A small image captioner, trained from scratch: encoder depths [3, 6, 3].
Rows from block 9 of the image encoder of a small image captioner, named by matrix and row number. Rows with one number within an expert belong to one neuron, the router's apart. Each number is 200 + 40 x the weight over its row's rms, rounded and kept within 0 to 999. All counts start at 0. After the name is the row's rms in percent of the matrix's.
Before each expert's rows are labels from the 100 images, of 14976, where the router gives the expert most weight on average: "strongest on" is what is common among them. Only what is clearly more common there than usual is listed. The data: dead-leaves pictures: piles of overlapping shapes.
# router: router (encoder.blocks.9.mlp.router.weight, 4x320), inputs 214-319
# up: expert up (encoder.blocks.9.mlp.up, 4x160x320), inputs 214-319
# down: expert down (encoder.blocks.9.mlp.down, 4x320x160, transposed), outputs 214-319

# expert 3
strongest on: grey
router.3,107,192,317,218,201,162,230,249,242,260,199,147,165,180,184,191,202,175,201,234,172,234,197,232,168,204,99,278,140,226,247,163,245,174,112,189,177,247,134,212,155,286,199,140,216,204,201,175,190,168,261,218,151,238,173,177,152,179,228,159,201,234,222,188,165,211,234,156,274,145,221,196,287,160,200,267,246,237,235,179,191,256,196,213,231,150,234,170,251,189,277,206,192,149,102,281,230,184,193,202,170,210,173,216,182,177,102
up.0,110,196,183,192,244,192,194,189,189,189,251,283,285,197,218,298,204,113,188,214,156,186,228,205,284,146,206,136,223,235,186,215,187,188,254,227,227,141,218,193,205,168,222,200,123,163,223,233,174,196,115,259,198,213,186,200,173,211,182,208,226,157,146,226,224,195,200,270,172,219,180,185,156,230,235,185,203,103,210,255,182,215,232,143,251,173,97,219,139,259,97,242,233,205,205,179,142,217,209,172,211,144,234,185,246,168,217
down.0,093,148,230,171,222,208,242,182,253,200,229,208,240,171,306,195,195,174,219,162,189,125,144,188,213,201,164,182,188,119,218,177,234,214,227,147,262,233,170,237,257,203,191,209,158,143,211,169,120,187,159,193,216,222,170,206,180,192,168,239,183,267,189,182,188,236,209,176,155,163,194,177,202,195,178,207,256,109,217,155,150,202,226,216,208,246,231,187,137,193,162,261,170,237,203,154,180,247,189,208,248,170,123,191,203,193,240
up.1,098,207,101,181,201,268,218,161,95,141,199,238,237,183,238,208,214,230,236,223,200,219,226,175,217,201,257,172,259,180,222,265,187,225,261,251,272,167,209,223,215,151,188,228,170,186,201,195,191,236,178,192,200,176,198,233,245,281,170,283,181,200,165,231,264,158,193,245,193,202,209,212,191,230,200,216,122,148,122,252,212,112,196,173,235,207,153,225,154,218,117,214,239,215,246,179,169,182,164,210,234,204,239,146,250,228,230
down.1,097,193,266,101,195,227,221,224,239,198,216,222,185,268,246,133,242,194,187,206,214,224,195,141,160,260,224,198,167,181,202,202,238,249,214,168,182,206,203,219,199,201,296,146,148,106,231,204,198,213,164,262,149,154,244,201,196,209,170,178,134,321,239,140,219,207,245,241,162,150,236,122,206,250,179,198,222,115,271,165,155,181,257,196,218,180,177,189,191,221,229,220,149,211,184,212,179,232,242,162,196,193,116,210,168,195,170
up.2,103,222,147,187,201,227,188,210,161,198,218,243,216,141,258,223,163,203,210,166,161,162,237,198,275,199,250,187,253,169,192,201,198,192,253,278,311,176,231,188,234,138,188,233,233,177,198,208,229,197,113,207,199,189,230,205,244,252,207,237,174,176,231,228,224,161,156,269,148,191,183,230,140,281,199,204,166,161,173,225,201,133,198,151,187,208,134,229,136,202,128,206,220,222,256,182,134,195,155,190,198,181,288,163,259,205,233
down.2,071,215,233,235,194,264,222,176,237,189,184,223,225,194,296,238,139,197,185,277,260,161,216,196,207,205,155,206,204,245,152,180,203,172,198,157,212,269,204,169,236,186,240,131,218,179,216,257,191,274,161,200,213,194,279,123,202,228,217,219,144,229,279,190,201,212,209,185,117,212,156,142,142,161,202,186,182,199,199,159,206,219,285,174,249,159,160,223,205,225,209,263,162,266,205,161,151,145,242,241,241,188,133,278,205,226,243
up.3,096,187,171,290,111,228,123,172,179,166,239,254,187,120,230,238,204,179,148,170,247,177,213,208,219,114,210,161,346,258,140,223,186,195,198,260,233,108,273,218,276,185,215,171,222,210,185,250,209,195,161,207,257,161,224,167,280,153,221,255,275,193,178,152,227,167,198,171,141,196,154,185,150,235,287,155,220,214,155,248,251,222,233,170,197,131,168,199,135,174,182,225,217,198,207,166,176,206,131,208,126,190,182,193,197,155,229
down.3,101,207,201,145,148,187,204,154,176,160,230,201,252,231,158,225,185,205,189,245,177,189,133,130,210,172,224,149,233,244,210,153,164,179,261,203,250,176,284,212,192,191,201,185,176,169,241,214,184,244,174,177,239,198,231,204,237,188,177,238,191,148,192,206,186,171,190,171,183,173,226,244,144,215,238,148,172,188,174,184,188,183,183,198,111,260,266,224,165,223,146,190,297,235,274,112,224,172,197,201,244,186,249,196,190,172,233
up.4,102,158,174,213,188,240,172,130,168,170,237,283,231,162,260,218,192,131,259,153,223,196,246,164,255,179,216,200,254,205,172,194,149,174,216,270,283,144,237,211,258,174,211,211,169,188,225,241,195,235,116,232,172,201,202,216,250,208,151,250,223,209,168,228,206,142,180,248,132,196,197,197,196,198,259,159,209,144,158,227,261,186,201,154,187,180,154,191,193,207,160,272,258,189,242,189,199,199,165,160,193,168,233,183,203,166,203
down.4,094,210,268,153,259,232,279,203,207,191,132,185,217,253,218,142,206,221,149,208,119,246,191,152,153,325,126,223,120,133,233,178,215,229,122,133,174,207,108,228,218,246,279,229,172,80,141,126,191,194,269,239,167,175,252,107,149,195,205,205,168,206,213,206,195,220,226,218,241,190,272,157,219,230,162,287,177,176,205,172,195,150,178,249,226,287,253,161,173,154,236,228,199,245,126,209,229,206,176,212,196,225,150,190,209,274,184
up.5,093,229,201,199,169,245,115,148,177,134,217,286,187,172,252,207,275,217,207,77,236,197,231,122,167,187,216,166,183,210,177,262,131,128,171,213,194,148,245,167,261,215,191,209,171,190,241,247,185,233,122,188,181,157,199,180,315,209,152,208,162,247,185,155,216,201,239,219,102,182,202,225,225,198,228,199,200,152,197,198,233,171,229,185,238,239,183,150,130,118,213,256,249,176,189,211,181,196,238,184,216,155,216,198,179,186,266
down.5,103,228,209,254,120,141,267,198,229,210,168,195,190,233,209,220,193,221,212,218,269,197,98,341,140,185,227,194,148,172,178,165,242,151,112,264,164,167,215,160,140,192,190,205,268,200,260,195,240,178,201,124,182,207,216,150,133,172,295,181,221,207,227,198,237,229,127,165,262,216,159,173,196,129,245,207,174,197,221,201,121,259,184,184,172,193,197,162,208,162,240,194,146,173,249,256,229,166,246,165,207,180,220,238,204,159,210
up.6,080,173,169,250,243,206,182,165,188,117,225,297,237,226,193,240,239,207,233,161,242,163,267,218,224,200,231,228,306,193,177,248,190,201,207,261,298,91,208,212,193,191,167,205,264,231,215,232,174,244,232,188,177,179,173,265,272,277,213,254,244,190,173,245,197,144,212,205,197,211,188,199,167,258,148,176,161,238,220,283,169,205,196,162,229,190,235,169,184,214,169,145,178,223,211,203,124,173,165,169,185,192,224,181,208,190,198
down.6,085,242,248,237,243,165,206,183,218,216,208,161,231,225,152,168,160,248,155,199,257,226,176,154,220,231,99,156,138,147,152,218,244,202,132,236,237,170,148,204,143,224,173,171,207,264,198,160,197,190,176,293,211,206,201,162,161,176,198,181,193,174,227,170,258,200,340,263,204,106,226,262,200,127,191,157,247,198,291,265,187,226,193,179,186,209,200,131,263,218,247,156,211,204,342,204,203,248,164,270,261,241,212,215,165,209,242

# expert 1
strongest on: vivid; small pieces
router.1,107,155,87,237,193,298,205,118,205,153,203,277,211,229,241,230,250,230,197,181,196,168,189,183,244,189,241,129,230,204,177,277,197,243,232,185,186,189,195,184,234,112,193,264,123,185,239,215,167,230,111,181,214,213,205,234,245,228,192,174,191,224,140,220,182,180,230,213,172,238,237,224,109,205,182,159,182,137,144,209,165,184,230,194,184,272,170,183,150,162,106,211,236,269,304,113,188,204,184,197,246,225,183,165,191,227,269
up.0,094,182,177,134,211,221,221,197,194,148,230,205,180,250,255,159,210,189,196,237,215,207,164,143,153,256,190,252,99,171,285,222,157,192,255,204,247,174,185,210,187,204,242,243,191,152,192,182,223,237,229,198,96,157,167,248,198,226,158,154,190,208,178,233,178,236,170,123,256,211,201,141,227,207,184,185,202,218,212,183,176,20,209,261,183,216,242,189,159,235,205,193,229,224,199,271,204,176,237,173,209,169,235,210,153,273,119
down.0,112,185,228,130,266,216,157,193,138,262,272,264,166,87,211,215,254,169,171,160,270,231,239,254,189,159,186,196,204,203,184,193,267,156,141,214,217,171,138,210,280,217,182,188,225,238,218,186,192,98,206,182,206,239,173,132,175,149,273,214,228,203,271,145,144,192,285,176,140,144,171,244,172,182,167,251,242,218,254,244,175,224,249,131,260,157,173,184,177,178,218,188,145,214,141,147,200,230,202,215,184,217,152,174,115,178,206
up.1,103,212,280,175,253,152,198,228,150,252,169,210,226,127,138,231,133,154,202,205,215,177,221,284,184,144,177,202,238,222,240,151,246,145,180,292,319,219,213,241,186,249,178,153,239,226,201,188,231,168,247,245,183,207,205,157,172,155,253,305,234,173,258,191,191,236,145,199,229,166,169,179,248,194,183,193,239,219,286,216,183,188,155,196,256,155,194,180,202,203,228,188,186,188,133,233,131,184,170,185,141,220,208,260,226,194,160
down.1,081,213,244,160,212,189,175,282,186,267,188,214,176,186,192,179,151,221,161,155,119,186,156,241,182,194,183,198,167,140,181,196,206,264,214,255,214,219,237,227,221,248,222,171,156,151,147,162,187,241,231,189,184,169,228,137,141,187,177,233,189,263,264,168,291,236,229,231,203,166,243,165,191,273,246,240,250,145,317,153,148,177,137,155,214,207,187,215,175,134,212,151,173,148,101,169,273,233,152,256,166,271,93,159,272,167,114
up.2,101,206,219,208,230,236,212,192,176,203,210,233,235,216,225,136,205,191,255,114,215,199,206,204,201,261,129,211,159,173,205,173,225,111,93,264,233,235,191,151,154,214,197,132,211,209,247,173,229,209,176,187,133,180,204,164,188,186,204,185,181,240,164,198,199,259,217,201,180,157,209,181,290,191,204,198,210,222,239,152,201,134,216,205,237,178,182,168,207,171,298,242,150,95,181,255,173,193,248,168,190,162,236,207,169,178,220
down.2,119,186,181,189,245,190,204,222,166,270,187,124,178,192,154,189,171,126,168,193,148,229,289,161,190,243,164,185,211,246,207,234,186,270,207,173,197,248,202,235,215,286,81,212,184,221,205,161,186,180,213,245,227,232,177,240,221,192,205,154,244,234,183,215,149,147,210,252,235,157,251,257,208,180,239,170,165,253,205,228,164,181,164,185,184,159,226,251,291,179,210,151,246,198,214,179,255,202,189,212,238,263,265,188,193,212,234
up.3,085,231,265,133,176,206,159,204,204,269,246,284,197,161,201,220,170,151,234,160,193,190,252,263,226,162,181,195,183,208,177,140,245,166,149,286,248,168,210,214,169,230,210,183,265,214,209,197,245,208,195,256,171,237,214,98,132,137,191,293,238,158,231,221,254,210,139,228,251,154,215,185,225,256,151,246,240,190,180,266,204,156,183,134,181,157,145,176,225,181,212,217,173,131,191,211,179,140,140,226,161,202,263,176,200,168,155
down.3,069,234,176,256,215,190,219,222,220,181,226,179,192,257,240,206,184,159,204,203,163,257,211,243,203,281,238,244,240,234,191,218,181,152,189,112,176,234,165,255,152,262,295,156,186,192,197,176,209,221,272,137,175,202,253,213,146,245,239,200,258,191,205,170,233,256,206,180,215,198,203,197,242,118,183,191,150,229,179,176,200,172,149,147,201,282,171,243,296,131,179,234,189,210,222,241,153,202,187,227,156,180,218,210,273,253,193
up.4,103,265,207,213,140,153,174,234,137,234,187,205,248,235,179,170,147,211,240,213,232,196,207,239,215,162,163,176,216,160,250,168,265,124,205,260,284,200,189,194,177,157,212,188,215,225,192,193,240,230,161,187,205,149,257,211,222,190,243,278,248,251,220,199,198,156,180,216,204,153,188,258,239,175,131,160,221,211,152,204,170,153,177,215,137,162,190,228,256,219,203,182,194,101,244,243,179,191,217,194,167,218,241,211,207,189,165
down.4,092,233,161,205,290,208,191,194,196,237,216,229,243,207,241,192,189,154,176,148,191,133,183,126,233,178,187,195,181,200,209,167,231,151,142,224,214,217,237,213,205,143,224,176,217,114,206,170,199,206,168,261,224,165,214,242,204,268,245,269,196,181,198,176,175,268,161,207,156,230,123,109,172,161,217,200,258,243,219,163,247,191,245,222,200,236,152,212,83,218,215,278,210,227,166,224,128,222,185,153,196,158,143,256,146,251,175
up.5,096,231,149,242,193,208,203,182,165,196,210,202,170,205,162,223,262,227,167,217,207,247,308,243,187,185,272,221,343,212,183,281,202,241,222,208,222,137,179,249,211,200,168,260,202,258,159,205,168,159,220,202,255,211,138,212,259,191,231,260,200,186,196,194,241,193,225,104,217,299,254,248,133,230,153,248,155,212,148,283,156,209,195,141,221,192,156,222,234,192,138,138,181,227,226,186,188,195,95,204,194,186,222,185,266,222,200
down.5,104,280,203,206,190,176,178,163,222,207,181,209,186,220,174,196,128,120,205,256,245,183,155,169,135,284,228,213,215,219,250,120,134,154,208,186,129,247,223,204,171,215,189,171,312,218,225,206,271,205,196,251,192,243,274,177,178,218,239,155,227,171,190,245,213,180,149,173,214,150,164,233,254,159,216,187,202,292,262,175,265,180,182,211,127,205,228,211,245,183,187,193,262,159,138,183,249,173,204,181,214,173,285,185,182,207,240
up.6,086,223,216,214,205,190,186,201,160,283,202,176,190,188,187,157,170,207,175,163,204,156,189,208,169,204,116,240,177,209,246,135,286,142,178,229,194,275,194,152,188,296,222,127,218,178,221,188,204,271,192,220,175,160,224,157,169,135,228,241,183,247,206,154,194,221,190,200,169,156,198,174,273,157,170,218,240,190,294,160,208,175,204,207,205,135,183,183,226,195,258,214,164,64,148,273,188,256,216,174,181,220,174,237,232,165,213
down.6,091,215,177,203,227,215,249,166,219,253,241,192,134,217,212,218,191,229,175,269,182,202,205,206,179,235,219,166,192,213,238,296,143,237,273,193,144,223,213,190,225,289,184,194,182,158,231,211,155,193,174,193,189,180,194,189,249,192,210,133,188,225,124,185,181,195,270,203,196,171,188,243,223,180,209,133,177,208,254,247,139,219,213,244,205,183,269,259,174,251,203,122,266,213,205,121,228,247,220,179,254,275,257,248,189,164,200

# expert 0
strongest on: large pieces; warm; circle
router.0,097,265,250,156,207,170,224,220,153,143,151,184,164,224,256,203,205,225,223,158,251,193,231,171,116,215,181,233,187,119,277,134,222,211,200,218,253,217,192,193,214,213,292,167,207,189,185,160,260,211,206,188,209,203,147,158,208,180,161,183,138,134,188,196,161,257,181,204,215,226,180,158,231,224,180,232,235,230,236,192,225,183,188,211,207,233,175,253,120,212,197,248,218,237,139,192,143,121,226,230,226,161,162,230,172,177,216
up.0,086,174,203,245,96,206,197,178,157,187,217,230,162,170,239,189,186,180,242,168,187,179,196,241,223,224,161,186,234,214,202,189,237,204,168,238,317,176,177,188,155,184,173,251,248,225,218,192,177,277,192,109,192,179,247,192,205,202,228,286,223,230,219,209,230,136,181,213,275,162,202,230,205,231,209,155,200,222,132,260,232,207,176,227,165,146,225,171,285,175,278,169,217,180,285,247,195,252,161,192,214,279,222,167,187,199,186
down.0,099,175,209,208,202,210,238,216,242,136,185,170,174,244,227,200,192,233,167,230,190,176,164,139,200,216,214,235,146,96,179,182,242,248,193,146,211,239,163,185,173,202,278,265,177,213,164,188,154,267,162,195,213,111,167,204,156,263,131,156,83,272,162,179,202,282,274,216,204,90,213,174,240,241,215,192,201,154,197,154,148,191,200,265,180,199,164,203,96,212,198,169,188,208,201,220,219,182,207,189,172,267,134,141,190,235,192
up.1,098,220,134,276,172,193,200,197,110,201,205,241,174,188,293,228,192,233,181,202,202,158,234,208,181,234,201,217,302,182,228,260,231,180,230,257,287,175,184,224,219,193,165,242,196,191,187,201,201,248,191,186,194,134,184,227,237,235,209,258,236,243,165,201,183,175,197,138,205,181,231,261,212,272,211,164,170,214,205,262,168,174,166,250,210,232,258,163,205,177,173,165,184,216,262,222,264,231,167,188,236,272,225,165,197,225,193
down.1,101,178,191,160,231,227,239,146,223,259,217,168,224,206,219,207,189,277,163,226,266,179,210,189,148,215,163,183,148,89,168,236,212,208,227,163,182,179,142,158,152,248,264,211,206,166,226,212,177,231,159,183,217,140,208,229,193,239,199,191,144,273,168,168,174,252,250,178,193,124,240,169,163,223,129,183,177,187,219,172,135,204,202,267,183,180,195,193,148,246,192,188,121,182,148,236,202,208,222,192,268,269,118,159,165,209,158
up.2,103,246,113,222,149,165,180,238,144,199,187,174,232,178,252,198,147,121,169,255,229,247,222,141,224,185,168,171,253,246,241,256,180,235,182,214,298,185,241,248,263,163,199,237,214,201,177,207,237,203,159,179,235,165,226,239,188,221,228,263,265,218,195,202,183,124,231,229,213,239,148,235,213,182,207,171,178,171,165,184,214,176,195,253,238,222,216,272,192,189,172,159,241,220,223,195,205,250,145,206,233,193,232,208,183,183,197
down.2,099,225,214,224,309,183,174,228,165,230,166,189,285,198,180,130,182,255,212,196,215,192,233,229,219,229,172,288,151,187,164,191,212,189,117,253,207,189,140,191,157,218,222,185,229,215,158,142,206,209,196,219,139,154,234,226,134,180,215,241,219,234,260,143,223,277,232,202,247,172,166,166,180,163,174,219,150,232,221,126,168,216,124,233,253,176,177,182,190,148,264,198,175,152,161,251,186,271,143,220,134,206,205,226,195,245,87
up.3,101,193,155,220,189,212,187,145,90,162,214,235,164,224,234,211,224,234,253,174,169,185,173,209,207,195,209,217,281,178,223,233,227,213,180,264,281,189,169,208,245,183,219,251,208,225,178,219,207,243,158,194,246,183,219,286,237,245,160,258,252,216,199,211,219,160,197,193,222,160,191,255,202,235,181,177,176,200,193,270,187,147,197,241,193,182,268,235,207,202,181,200,210,203,269,244,207,246,156,203,219,206,266,177,195,207,155
down.3,094,120,207,144,127,243,249,208,236,123,208,178,183,251,215,212,229,241,201,222,211,168,152,176,172,186,156,138,184,125,162,197,229,224,251,122,150,194,179,179,169,171,327,191,126,185,193,195,144,227,153,215,174,164,193,210,196,224,155,125,114,235,232,161,165,214,285,174,182,170,242,136,208,256,184,238,192,153,184,148,117,213,243,227,222,277,205,161,156,199,165,184,179,223,205,152,257,164,291,173,234,219,143,170,211,207,198
up.4,107,242,236,233,226,174,185,228,186,185,157,177,212,243,262,200,162,197,180,221,185,236,189,261,187,152,159,203,264,203,199,189,252,196,178,253,249,184,221,239,269,113,260,148,232,237,201,182,223,215,186,150,254,173,259,184,175,167,270,304,256,216,272,181,217,198,184,197,201,189,145,221,199,190,170,161,223,224,153,254,186,244,189,184,231,138,186,217,251,206,203,182,147,198,239,196,199,227,153,248,161,204,172,187,224,180,154
down.4,110,232,195,140,192,132,192,231,135,275,134,179,124,152,175,164,205,200,197,173,226,271,213,202,142,163,238,181,214,201,218,164,155,175,177,199,246,224,213,217,199,180,163,179,228,272,232,196,301,154,267,197,178,267,206,163,188,164,231,214,250,155,256,170,236,165,188,222,220,231,162,235,263,206,217,251,203,261,143,273,227,158,151,218,159,179,200,245,175,179,231,183,224,195,208,179,193,136,157,232,193,193,245,205,205,156,199
up.5,093,236,241,151,216,206,205,208,200,198,239,194,195,179,232,250,177,216,228,222,160,185,291,168,230,161,170,136,312,182,172,236,174,199,229,232,243,109,231,203,237,238,241,201,195,199,235,257,161,194,144,251,269,90,215,231,237,242,217,272,234,206,240,233,163,161,181,174,159,182,172,223,140,231,227,160,236,190,189,209,184,261,226,184,230,143,205,201,132,283,192,165,191,207,162,208,195,221,166,172,175,193,304,177,187,188,176
down.5,089,242,248,272,159,162,245,247,166,240,172,256,214,257,198,212,107,262,250,210,174,160,171,235,260,233,206,170,185,257,251,147,211,182,226,179,164,284,205,202,193,182,170,209,205,210,182,202,198,248,188,199,230,173,265,171,205,121,180,209,236,243,181,216,197,170,109,182,228,135,234,182,231,171,134,217,243,104,176,243,125,189,173,254,144,170,206,289,252,214,187,168,177,150,270,238,235,195,179,199,260,285,211,166,232,272,189
up.6,092,211,247,172,190,164,112,276,167,130,230,218,241,98,236,229,194,175,228,191,254,190,244,256,248,109,191,162,270,196,159,166,165,175,201,293,272,145,245,219,211,147,231,170,212,243,204,268,211,238,165,178,267,198,229,212,218,221,221,282,291,174,225,203,241,189,237,169,179,134,134,218,210,176,242,113,240,174,193,241,208,220,166,197,233,159,231,207,186,221,162,180,215,231,232,214,107,206,151,181,82,203,204,257,254,153,218
down.6,097,175,184,180,186,153,183,235,193,231,255,208,150,166,230,214,152,177,144,241,239,176,179,202,169,110,171,171,225,180,247,196,224,222,228,242,284,182,206,191,230,266,257,204,235,149,235,204,198,179,212,244,244,157,191,144,167,124,216,237,143,258,247,215,158,245,247,208,190,152,172,196,193,237,180,218,255,213,262,130,145,188,214,209,246,186,231,191,139,210,185,171,199,203,93,190,255,196,208,203,136,222,201,251,149,224,168

# expert 2
strongest on: mixed sizes; pastel
router.2,087,248,181,211,230,155,232,226,230,214,207,202,252,192,154,243,180,180,238,229,266,184,158,211,224,126,276,152,206,193,231,185,163,112,196,272,223,224,246,181,176,201,129,174,215,272,237,180,229,123,212,188,194,176,190,222,214,129,227,221,267,158,160,185,176,297,121,181,179,243,117,223,241,198,150,154,205,287,160,189,192,229,233,188,155,137,252,267,166,201,197,173,192,232,196,188,127,143,191,280,183,160,216,270,172,149,238
up.0,087,185,164,229,221,203,240,204,133,130,255,218,288,131,241,203,191,196,235,210,216,200,256,175,244,213,211,199,238,255,208,231,238,181,244,219,288,179,228,204,267,147,165,225,225,217,149,164,207,241,112,162,187,166,229,279,271,227,283,257,272,211,198,220,206,210,185,162,195,230,149,216,169,177,208,200,194,213,253,223,231,143,151,156,251,216,108,199,186,187,208,224,195,216,220,209,129,228,177,126,204,182,295,204,216,242,239
down.0,091,194,214,181,262,232,204,136,202,184,148,145,214,268,217,84,222,224,140,249,181,255,215,204,188,227,162,224,218,147,266,211,225,241,226,178,225,255,188,214,232,210,239,190,118,133,171,169,195,194,111,117,245,179,242,288,189,172,171,155,167,192,201,142,174,223,262,218,166,215,231,201,230,261,134,132,171,174,237,127,162,142,204,206,158,199,175,213,123,203,169,213,196,206,219,185,155,222,203,160,208,168,171,180,169,208,254
up.1,091,201,166,166,166,212,226,197,148,149,223,244,216,189,251,212,216,189,196,185,229,160,223,128,181,228,243,209,230,204,235,198,189,198,186,301,304,173,209,194,252,210,200,250,239,170,186,181,218,283,177,166,171,144,145,186,237,232,158,277,234,232,179,202,177,175,168,195,231,231,198,210,213,234,227,187,144,189,235,213,254,118,185,186,174,205,157,184,145,208,144,205,246,216,177,216,182,179,182,160,214,168,267,196,186,253,200
down.1,088,167,177,184,233,241,181,199,216,127,187,212,175,177,239,180,215,236,217,167,174,234,187,135,208,239,248,187,246,149,192,205,196,207,179,149,259,192,223,211,240,242,260,193,191,192,192,209,187,260,175,180,249,185,175,195,218,228,216,274,144,170,171,179,203,279,146,201,70,232,197,135,172,191,174,194,148,112,248,184,236,204,203,253,233,264,130,208,68,145,237,200,199,261,200,183,144,184,117,189,234,128,135,192,188,231,209
up.2,086,236,147,203,194,230,192,192,110,192,220,246,265,132,252,182,217,153,222,205,203,205,244,170,229,223,240,245,258,246,190,250,212,208,175,277,302,127,189,234,188,215,166,239,291,193,188,159,229,236,190,201,225,212,211,233,240,227,201,322,228,162,232,243,205,217,132,184,255,249,220,209,253,213,230,234,133,223,229,234,212,164,162,182,221,200,208,223,236,223,196,218,200,249,221,209,168,189,158,179,202,164,287,190,163,256,176
down.2,097,180,184,204,209,241,233,225,308,177,197,151,181,195,194,256,207,244,204,220,167,209,165,122,197,183,207,195,168,134,202,210,155,191,218,97,186,185,215,249,227,251,271,207,130,178,223,167,186,222,227,164,248,141,210,271,196,179,162,140,175,199,177,219,238,230,297,193,196,184,193,112,185,205,169,159,236,157,274,214,144,221,230,239,185,207,219,163,215,214,226,157,212,217,135,202,130,274,204,226,191,186,180,244,242,212,227
up.3,107,110,236,121,188,275,251,166,175,246,212,259,242,153,216,228,218,176,249,196,132,187,241,173,260,202,188,244,217,233,198,180,216,157,216,252,243,167,193,229,141,221,197,189,172,211,185,235,163,252,189,263,172,211,212,199,229,253,236,204,222,235,205,228,218,112,165,265,214,157,215,190,174,235,216,185,215,101,270,232,166,205,214,152,146,172,171,159,223,239,169,227,193,111,187,267,153,221,213,137,164,206,267,139,250,182,147
down.3,087,105,180,155,173,252,226,131,252,223,222,221,195,160,212,235,204,229,192,239,179,164,189,194,202,164,218,245,215,175,212,266,205,154,212,205,244,178,180,179,194,224,229,250,187,224,279,241,137,178,250,262,151,164,252,213,171,175,153,222,157,147,186,230,143,166,211,166,220,152,277,288,157,195,137,142,158,211,215,198,146,226,216,225,231,163,249,181,199,248,173,210,272,221,229,216,172,207,188,176,218,268,288,196,220,176,205
up.4,095,168,173,196,169,266,216,140,159,133,236,240,211,138,224,180,206,205,274,175,223,172,243,143,201,240,182,200,261,174,195,167,203,171,169,222,291,146,160,219,205,213,223,263,211,217,181,188,176,287,152,216,136,151,173,209,243,244,146,295,155,234,174,258,180,168,164,135,168,167,190,208,212,211,259,190,211,211,188,165,232,140,167,193,174,221,190,133,201,149,188,238,256,180,187,274,185,167,170,164,233,255,265,125,141,205,145
down.4,087,221,235,161,149,177,182,178,231,234,177,167,135,189,159,183,202,187,145,200,217,202,200,174,196,197,241,210,287,195,170,216,150,219,243,165,213,186,174,242,191,236,218,218,204,206,197,201,191,134,273,255,200,178,224,238,144,217,236,232,163,193,261,132,288,153,245,133,165,195,199,255,192,193,158,195,139,231,265,170,173,198,134,222,165,227,204,159,221,199,221,149,233,166,141,169,182,272,115,144,195,260,194,175,177,209,195
up.5,102,235,195,208,181,177,238,207,195,208,182,196,131,245,231,164,139,240,139,209,233,246,180,286,155,211,243,214,181,181,247,239,185,153,180,217,227,196,162,217,247,232,194,245,294,236,169,148,236,192,260,151,146,221,153,179,176,136,217,214,251,143,184,237,137,240,135,147,260,252,226,281,252,113,205,188,193,267,232,200,171,150,191,249,198,169,246,202,223,197,222,157,157,177,214,258,213,189,212,217,209,210,234,194,179,238,162
down.5,099,212,228,218,231,199,149,177,201,186,231,264,237,166,164,200,262,101,194,100,232,152,179,193,208,211,140,216,244,208,139,240,223,149,154,230,294,143,120,268,255,231,162,174,180,192,231,203,199,190,155,204,222,121,193,171,160,174,217,220,230,245,212,162,207,241,224,228,176,254,190,247,194,228,205,220,189,177,239,176,188,254,200,117,297,144,163,182,175,115,244,284,178,211,210,169,208,276,183,170,142,215,185,201,227,204,197
up.6,091,173,203,146,205,264,224,140,207,187,261,296,214,186,228,295,243,230,215,138,170,183,209,161,147,170,210,187,222,146,182,213,216,169,239,249,211,150,208,160,211,231,236,233,178,206,277,313,173,222,170,225,147,146,132,186,229,230,134,196,132,205,136,208,162,199,192,240,166,185,228,160,111,213,239,202,239,147,275,245,154,210,256,176,131,170,146,182,141,225,165,203,198,211,152,208,162,190,219,125,199,180,218,140,220,147,201
down.6,099,201,255,171,236,152,156,274,208,134,196,200,221,272,200,215,131,165,275,189,188,241,189,186,246,126,210,171,221,194,210,155,174,188,232,261,173,183,229,185,157,152,171,187,214,215,183,197,188,147,208,190,246,182,267,238,177,207,211,236,292,162,182,225,206,156,110,154,229,182,146,183,220,169,194,154,266,240,187,182,278,260,184,275,211,161,326,188,249,251,225,260,199,211,217,191,160,227,190,195,170,223,212,272,112,174,193